A small image embedding model, trained from scratch: arch mlp_mixer.
Rows from block 9, named by matrix and row number. Rows with one number belong to one neuron. Each number is 200 + 40 x the weight over its row's rms, rounded and kept within 0 to 999. All counts start at 0. After the name is the row's rms in percent of the matrix's.
# gate: MLP gate (model.blocks.9.mlp.gate.weight, 384x192), inputs 64-127
# fc1: MLP up (model.blocks.9.mlp.fc1.weight, 384x192), inputs 64-127
# fc2: MLP down (model.blocks.9.mlp.fc2.weight, 192x384, transposed), outputs 64-127
gate.126,091,134,171,155,211,157,172,207,204,187,207,244,213,230,188,238,215,204,201,165,243,190,198,151,285,150,209,206,264,153,242,200,218,159,203,250,230,162,208,226,202,193,238,188,133,181,232,118,225,170,76,219,221,188,170,198,239,237,240,204,245,183,234,167,202
fc1.126,091,210,214,169,212,178,202,213,249,226,172,224,179,208,195,130,208,196,164,188,256,249,216,160,294,245,222,303,209,205,226,171,224,147,223,151,173,124,195,216,195,196,88,241,235,213,231,189,189,210,192,153,200,202,70,253,255,248,223,188,175,209,206,244,227
fc2.126,097,226,139,166,291,261,226,173,211,190,171,182,201,264,162,177,184,190,210,207,164,159,119,188,214,181,179,154,130,210,146,187,275,285,211,189,214,239,120,187,144,211,205,241,181,209,211,213,232,183,212,250,129,202,191,193,138,218,129,185,200,227,185,220,193
gate.127,115,165,240,255,159,181,197,242,212,164,201,223,241,193,251,146,159,205,247,227,197,185,185,240,166,172,211,235,235,206,166,188,193,195,213,205,275,203,190,44,255,153,203,250,237,202,220,152,179,170,166,230,187,208,179,158,189,221,240,180,162,182,159,148,259
fc1.127,119,202,124,165,201,203,236,196,88,177,225,175,167,270,182,216,220,192,173,196,270,231,165,196,185,199,167,163,259,226,181,271,167,191,258,180,209,219,218,196,177,176,165,143,73,204,203,138,246,173,228,135,239,176,184,156,176,151,198,194,156,203,230,267,146
fc2.127,121,195,215,186,184,145,205,113,247,171,148,204,189,235,240,196,207,147,164,218,149,159,138,234,228,204,273,165,213,272,111,133,124,166,278,150,208,253,162,255,200,186,181,246,192,272,195,186,152,184,203,186,228,257,239,193,168,155,279,72,246,215,201,256,201
gate.128,085,192,203,204,266,213,201,143,310,195,204,204,206,161,212,200,150,225,214,218,222,181,259,145,135,262,236,205,171,166,219,218,259,166,186,235,121,244,199,173,209,155,253,209,219,199,233,138,175,203,177,188,144,207,212,188,147,118,198,255,218,172,191,244,257
fc1.128,080,203,150,205,188,166,281,115,204,161,173,267,193,173,225,258,187,236,163,142,215,197,164,203,174,216,258,189,211,155,215,256,210,179,168,122,119,192,223,105,170,227,170,168,201,156,200,143,244,123,173,233,141,170,194,217,198,147,284,136,200,200,238,200,199
fc2.128,089,231,222,271,144,246,239,231,114,123,275,214,188,199,185,163,188,171,151,182,250,224,257,184,302,168,86,221,189,165,200,244,184,195,231,238,290,189,221,142,236,165,143,183,262,169,222,232,197,300,265,205,222,148,208,196,240,177,251,184,140,169,220,153,214
gate.129,077,181,173,189,237,257,253,184,227,176,235,197,192,314,273,190,149,191,189,219,256,230,275,178,230,189,218,251,136,220,250,193,274,141,178,236,162,156,219,245,136,142,254,174,171,218,229,244,183,190,178,149,197,127,175,152,268,169,213,205,202,160,261,219,159
fc1.129,078,288,206,216,185,217,166,162,236,221,154,156,191,207,249,197,212,237,194,237,145,216,259,270,210,166,183,227,194,200,186,245,195,258,229,163,217,169,212,188,238,140,216,253,232,237,260,205,219,180,258,165,240,256,141,267,229,193,158,203,194,270,255,192,267
fc2.129,076,181,154,152,209,173,211,114,169,153,165,278,179,199,226,232,192,241,184,271,205,135,206,187,184,256,151,205,204,272,148,161,216,260,158,172,220,170,208,223,222,263,110,155,194,217,193,174,277,215,144,220,224,202,155,204,171,281,233,239,207,237,192,233,219
gate.130,087,153,183,253,258,229,246,204,131,147,230,216,211,273,146,263,120,232,226,152,236,162,208,238,232,205,296,194,163,199,218,212,99,150,190,201,167,162,195,115,211,301,144,207,207,224,157,185,158,143,236,198,170,169,199,175,226,158,195,174,175,200,199,162,157
fc1.130,088,182,229,260,135,175,312,221,171,252,176,202,222,202,188,153,217,221,276,183,224,198,206,221,212,231,201,151,188,214,179,245,137,232,182,108,229,200,234,202,192,209,121,225,261,243,197,167,206,203,169,175,153,179,227,140,116,246,247,225,134,181,132,188,202
fc2.130,083,273,173,216,213,192,153,98,253,255,83,246,206,165,160,218,214,143,212,229,130,206,91,233,271,198,241,206,188,234,212,214,228,152,167,224,194,220,172,221,193,223,158,186,179,185,208,167,207,151,150,150,220,133,203,187,190,200,236,194,294,213,197,132,206
gate.131,069,225,179,147,204,256,203,148,241,171,200,199,202,166,162,210,196,116,184,128,141,192,169,150,113,250,167,262,196,231,259,191,235,163,195,178,220,139,189,245,171,224,208,204,207,185,171,259,211,170,219,260,122,206,169,245,149,170,250,207,211,224,237,230,142
fc1.131,068,194,227,215,266,191,225,258,175,244,257,255,256,281,222,151,216,170,221,200,194,196,203,183,210,223,213,192,202,199,177,169,196,171,200,213,237,190,196,222,260,179,178,156,124,231,241,170,293,189,173,170,254,151,249,148,228,115,259,259,191,158,169,228,247
fc2.131,062,143,146,168,151,249,215,231,149,175,173,192,101,209,181,126,205,257,264,125,185,198,167,149,176,137,211,140,172,202,195,182,185,128,224,204,222,221,182,237,207,193,247,237,153,151,108,187,184,186,177,176,189,226,195,174,195,215,157,259,244,151,203,193,244
gate.132,070,212,193,207,203,241,197,222,247,197,241,174,253,193,236,207,206,210,221,170,261,194,164,223,262,222,217,219,222,168,213,195,214,133,192,215,105,178,233,228,191,224,115,223,159,214,242,163,205,174,146,234,212,208,181,153,98,199,207,184,267,182,203,229,176
fc1.132,076,186,187,162,215,128,117,143,202,221,176,246,148,180,190,159,212,183,198,206,114,190,184,160,187,233,197,194,195,228,163,216,161,282,222,193,221,167,228,271,190,187,190,143,241,186,152,186,127,225,138,220,227,201,207,184,240,132,241,281,118,242,186,249,221
fc2.132,065,224,225,194,184,220,218,195,238,172,146,230,222,214,201,229,245,270,213,196,337,176,220,212,221,169,257,191,171,185,223,238,273,172,245,198,184,165,207,181,173,219,234,232,236,271,181,161,191,276,212,213,232,153,166,163,179,254,277,238,182,145,244,253,206
gate.133,137,183,195,129,234,194,231,235,272,174,160,203,244,204,96,194,221,224,218,254,239,202,235,184,216,218,156,176,231,212,224,142,181,184,221,202,197,212,218,176,154,153,185,228,198,163,178,184,160,265,246,243,238,247,123,191,156,224,241,181,191,194,205,230,188
fc1.133,128,271,233,137,129,238,235,151,228,191,169,155,147,143,173,212,210,210,201,233,211,238,92,182,129,168,207,178,234,222,148,228,230,284,193,222,214,225,223,177,169,187,222,132,297,199,250,181,276,160,170,213,208,279,154,226,197,199,153,175,134,219,206,226,134
fc2.133,145,192,185,249,162,165,222,147,221,158,202,164,203,189,211,209,158,189,240,265,222,241,193,215,253,255,253,226,186,224,181,216,186,173,234,198,216,208,231,150,211,194,131,177,166,247,185,164,186,137,238,211,155,198,180,219,186,244,163,253,127,145,192,114,253
gate.134,072,167,135,204,185,162,227,284,204,158,216,108,126,138,233,220,199,211,162,141,236,177,206,148,171,227,262,269,234,103,175,205,176,175,128,178,273,232,194,213,164,136,258,130,194,208,250,166,219,176,169,208,175,260,184,188,210,151,125,179,259,171,134,236,121
fc1.134,078,65,218,265,185,234,182,167,139,267,135,252,274,257,242,227,203,166,230,179,189,177,140,207,231,202,154,214,193,190,257,258,192,204,199,247,159,219,226,238,204,213,188,211,195,260,151,223,213,239,201,271,156,198,255,202,166,210,210,210,183,210,203,229,162
fc2.134,069,176,184,204,182,168,260,180,254,150,254,195,227,203,238,170,236,230,174,273,209,203,299,209,271,125,148,248,217,195,185,227,182,191,233,187,243,241,196,314,179,192,254,210,220,241,207,226,204,261,250,164,192,184,232,198,294,153,235,272,186,202,185,213,208
gate.135,120,136,194,194,187,219,189,205,168,92,183,213,203,213,194,130,164,133,215,176,219,151,146,180,252,215,213,216,182,251,168,193,173,225,208,210,222,228,172,257,224,206,117,224,192,194,203,136,173,132,151,117,131,272,207,196,157,233,154,174,156,318,202,213,258
fc1.135,130,230,178,245,146,224,149,151,230,168,121,199,160,100,212,189,194,150,203,297,198,208,189,163,176,272,191,204,157,231,222,234,107,202,134,246,166,208,195,164,247,215,210,156,192,238,172,211,235,171,224,173,187,151,180,247,227,164,222,144,256,290,223,232,188
fc2.135,117,239,168,234,180,132,237,232,117,246,255,227,250,212,243,168,210,226,194,225,170,212,258,157,264,218,159,208,205,239,211,172,198,265,272,265,187,207,192,137,208,187,188,220,208,236,196,224,216,260,221,187,210,103,184,246,132,219,214,193,249,188,164,165,202
gate.136,088,167,248,229,257,189,216,222,139,189,140,237,217,231,123,234,198,259,205,143,225,238,224,232,164,124,181,210,144,145,199,243,213,161,177,181,224,169,177,177,250,131,258,198,212,264,231,209,205,172,219,150,175,236,162,221,228,212,175,208,146,173,137,226,250
fc1.136,091,101,232,239,209,144,269,189,182,172,246,172,180,150,197,233,214,254,217,167,219,148,167,237,205,129,204,216,192,205,196,231,185,153,137,322,219,202,199,235,168,196,189,221,155,199,129,168,227,201,274,269,209,117,209,157,191,230,206,209,215,227,191,177,237
fc2.136,095,201,151,206,178,248,155,225,183,166,194,196,225,209,288,186,171,225,198,149,214,246,256,216,179,271,221,188,187,108,170,248,237,232,210,196,155,151,212,195,244,230,245,237,164,150,234,202,204,202,203,117,185,184,254,241,227,129,291,104,199,220,200,183,189
gate.137,126,233,230,238,298,105,176,186,215,254,221,213,215,253,208,284,173,177,172,264,127,178,211,142,236,132,205,241,183,200,188,297,192,195,231,78,160,247,145,242,202,167,206,133,177,241,207,153,144,127,211,247,206,220,203,170,210,172,190,220,153,185,171,150,171
fc1.137,117,188,192,252,205,152,138,174,175,157,171,239,171,199,169,185,160,163,194,299,205,168,188,181,244,224,231,195,272,214,209,217,165,231,266,196,165,203,176,174,192,180,182,164,280,205,199,257,234,168,185,298,193,190,248,191,208,205,218,280,201,209,259,161,164
fc2.137,123,252,190,177,194,214,218,186,195,223,345,224,184,273,206,224,237,156,227,267,242,224,226,197,252,176,191,177,223,166,184,180,188,204,185,188,170,197,177,187,145,207,210,206,114,268,223,216,121,212,197,214,172,180,200,217,259,214,188,219,127,228,197,195,211
gate.138,118,236,182,219,192,193,197,141,238,196,181,144,183,152,307,202,222,186,228,265,191,195,165,254,220,217,207,169,252,194,209,195,158,172,207,162,172,194,168,196,182,161,178,169,103,228,251,237,118,181,108,200,200,215,169,162,143,225,234,284,182,192,187,206,178
fc1.138,120,190,152,152,186,213,215,163,189,222,256,188,178,205,220,314,207,163,225,151,152,227,176,137,210,218,191,205,161,177,204,305,140,229,262,182,170,184,228,240,209,266,222,221,227,211,239,186,115,178,189,177,144,152,142,222,200,158,177,156,159,179,189,177,151
fc2.138,125,196,224,212,165,213,176,210,202,168,227,118,249,207,153,217,208,144,205,214,158,237,208,195,155,237,175,221,228,222,207,240,158,134,156,279,197,190,202,163,193,215,275,166,171,220,188,214,209,202,140,251,220,216,160,179,201,125,182,282,218,173,228,162,211
gate.139,080,260,274,206,215,196,168,189,252,263,206,186,182,268,178,171,242,222,233,221,250,124,193,302,240,184,201,182,170,172,182,175,136,268,165,195,153,244,236,228,204,189,167,183,197,217,247,227,231,230,252,211,180,240,213,166,219,213,224,228,199,224,157,144,187
fc1.139,086,221,119,205,198,154,209,292,214,139,174,246,204,115,173,210,217,230,108,275,240,180,195,185,193,186,174,169,174,213,145,188,284,215,230,248,226,237,196,220,158,157,214,241,201,202,188,165,175,239,260,185,254,225,97,151,111,217,198,194,222,194,162,250,241
fc2.139,086,112,237,223,117,283,175,153,255,258,274,175,196,161,229,282,180,201,175,186,190,148,229,210,205,218,241,194,148,220,154,181,225,168,217,170,223,175,183,144,214,201,195,200,203,237,164,265,197,191,176,162,183,159,175,231,181,219,196,216,234,186,214,212,147
gate.140,100,263,128,219,158,214,143,152,126,161,155,234,223,119,101,198,188,230,191,203,205,190,145,222,172,127,248,194,180,168,177,155,165,237,219,167,164,202,178,191,194,142,279,217,250,169,247,277,246,178,119,214,256,196,269,222,171,233,226,217,243,163,117,206,166
fc1.140,101,173,191,227,271,211,177,240,167,196,252,198,169,194,184,184,212,189,234,208,231,212,141,210,247,255,230,185,266,189,182,263,226,173,216,286,182,233,211,188,222,186,234,212,266,213,182,229,138,205,264,250,187,146,190,178,248,176,194,221,155,154,225,235,185
fc2.140,102,173,158,201,186,180,164,224,170,195,193,162,239,133,195,189,177,178,152,167,238,241,252,261,127,211,196,206,216,230,232,156,180,178,184,201,225,162,170,173,280,179,153,265,184,148,284,161,239,219,125,150,190,188,203,212,330,205,287,147,149,180,190,164,154
gate.141,099,217,172,211,184,209,160,183,160,292,199,228,181,184,205,135,207,284,175,292,216,183,155,103,218,217,291,247,205,246,217,207,239,176,276,230,197,168,109,205,182,203,242,151,265,180,202,195,237,108,237,231,222,154,199,168,224,115,220,255,231,143,205,205,168
fc1.141,104,157,276,197,198,160,206,224,272,209,269,240,238,226,194,255,162,139,222,223,245,254,222,221,207,223,196,209,199,142,207,169,195,206,234,252,181,218,154,218,117,158,184,190,221,176,183,139,210,116,202,192,231,147,161,186,195,215,129,161,213,210,176,278,216
fc2.141,093,236,224,230,259,237,169,222,189,170,324,221,105,205,222,261,192,190,211,186,147,127,140,289,253,166,269,220,166,196,154,216,203,183,245,197,199,198,229,190,206,218,299,201,108,248,151,151,105,212,227,259,211,165,230,194,257,210,225,200,176,189,199,109,225
gate.142,109,273,243,171,210,222,205,219,213,247,263,168,226,187,188,246,241,217,200,235,224,223,132,170,187,235,128,178,240,183,232,224,210,284,153,234,189,173,194,212,192,156,254,127,163,205,181,187,288,152,188,181,260,257,169,265,164,171,180,234,171,177,217,166,251
fc1.142,111,202,226,241,210,170,201,161,224,286,254,136,202,170,184,186,239,242,213,218,182,257,208,231,205,211,145,162,251,168,229,197,139,256,220,240,216,171,201,198,242,214,265,170,183,242,210,195,238,113,183,152,274,232,210,246,205,207,214,201,118,126,279,180,251
fc2.142,111,210,136,208,152,162,179,187,189,313,304,151,218,191,187,202,225,211,225,291,174,196,208,167,184,175,186,181,203,185,195,180,158,336,176,167,215,211,130,182,153,194,154,208,202,267,192,207,134,211,212,182,216,134,175,173,183,177,215,188,242,198,130,198,167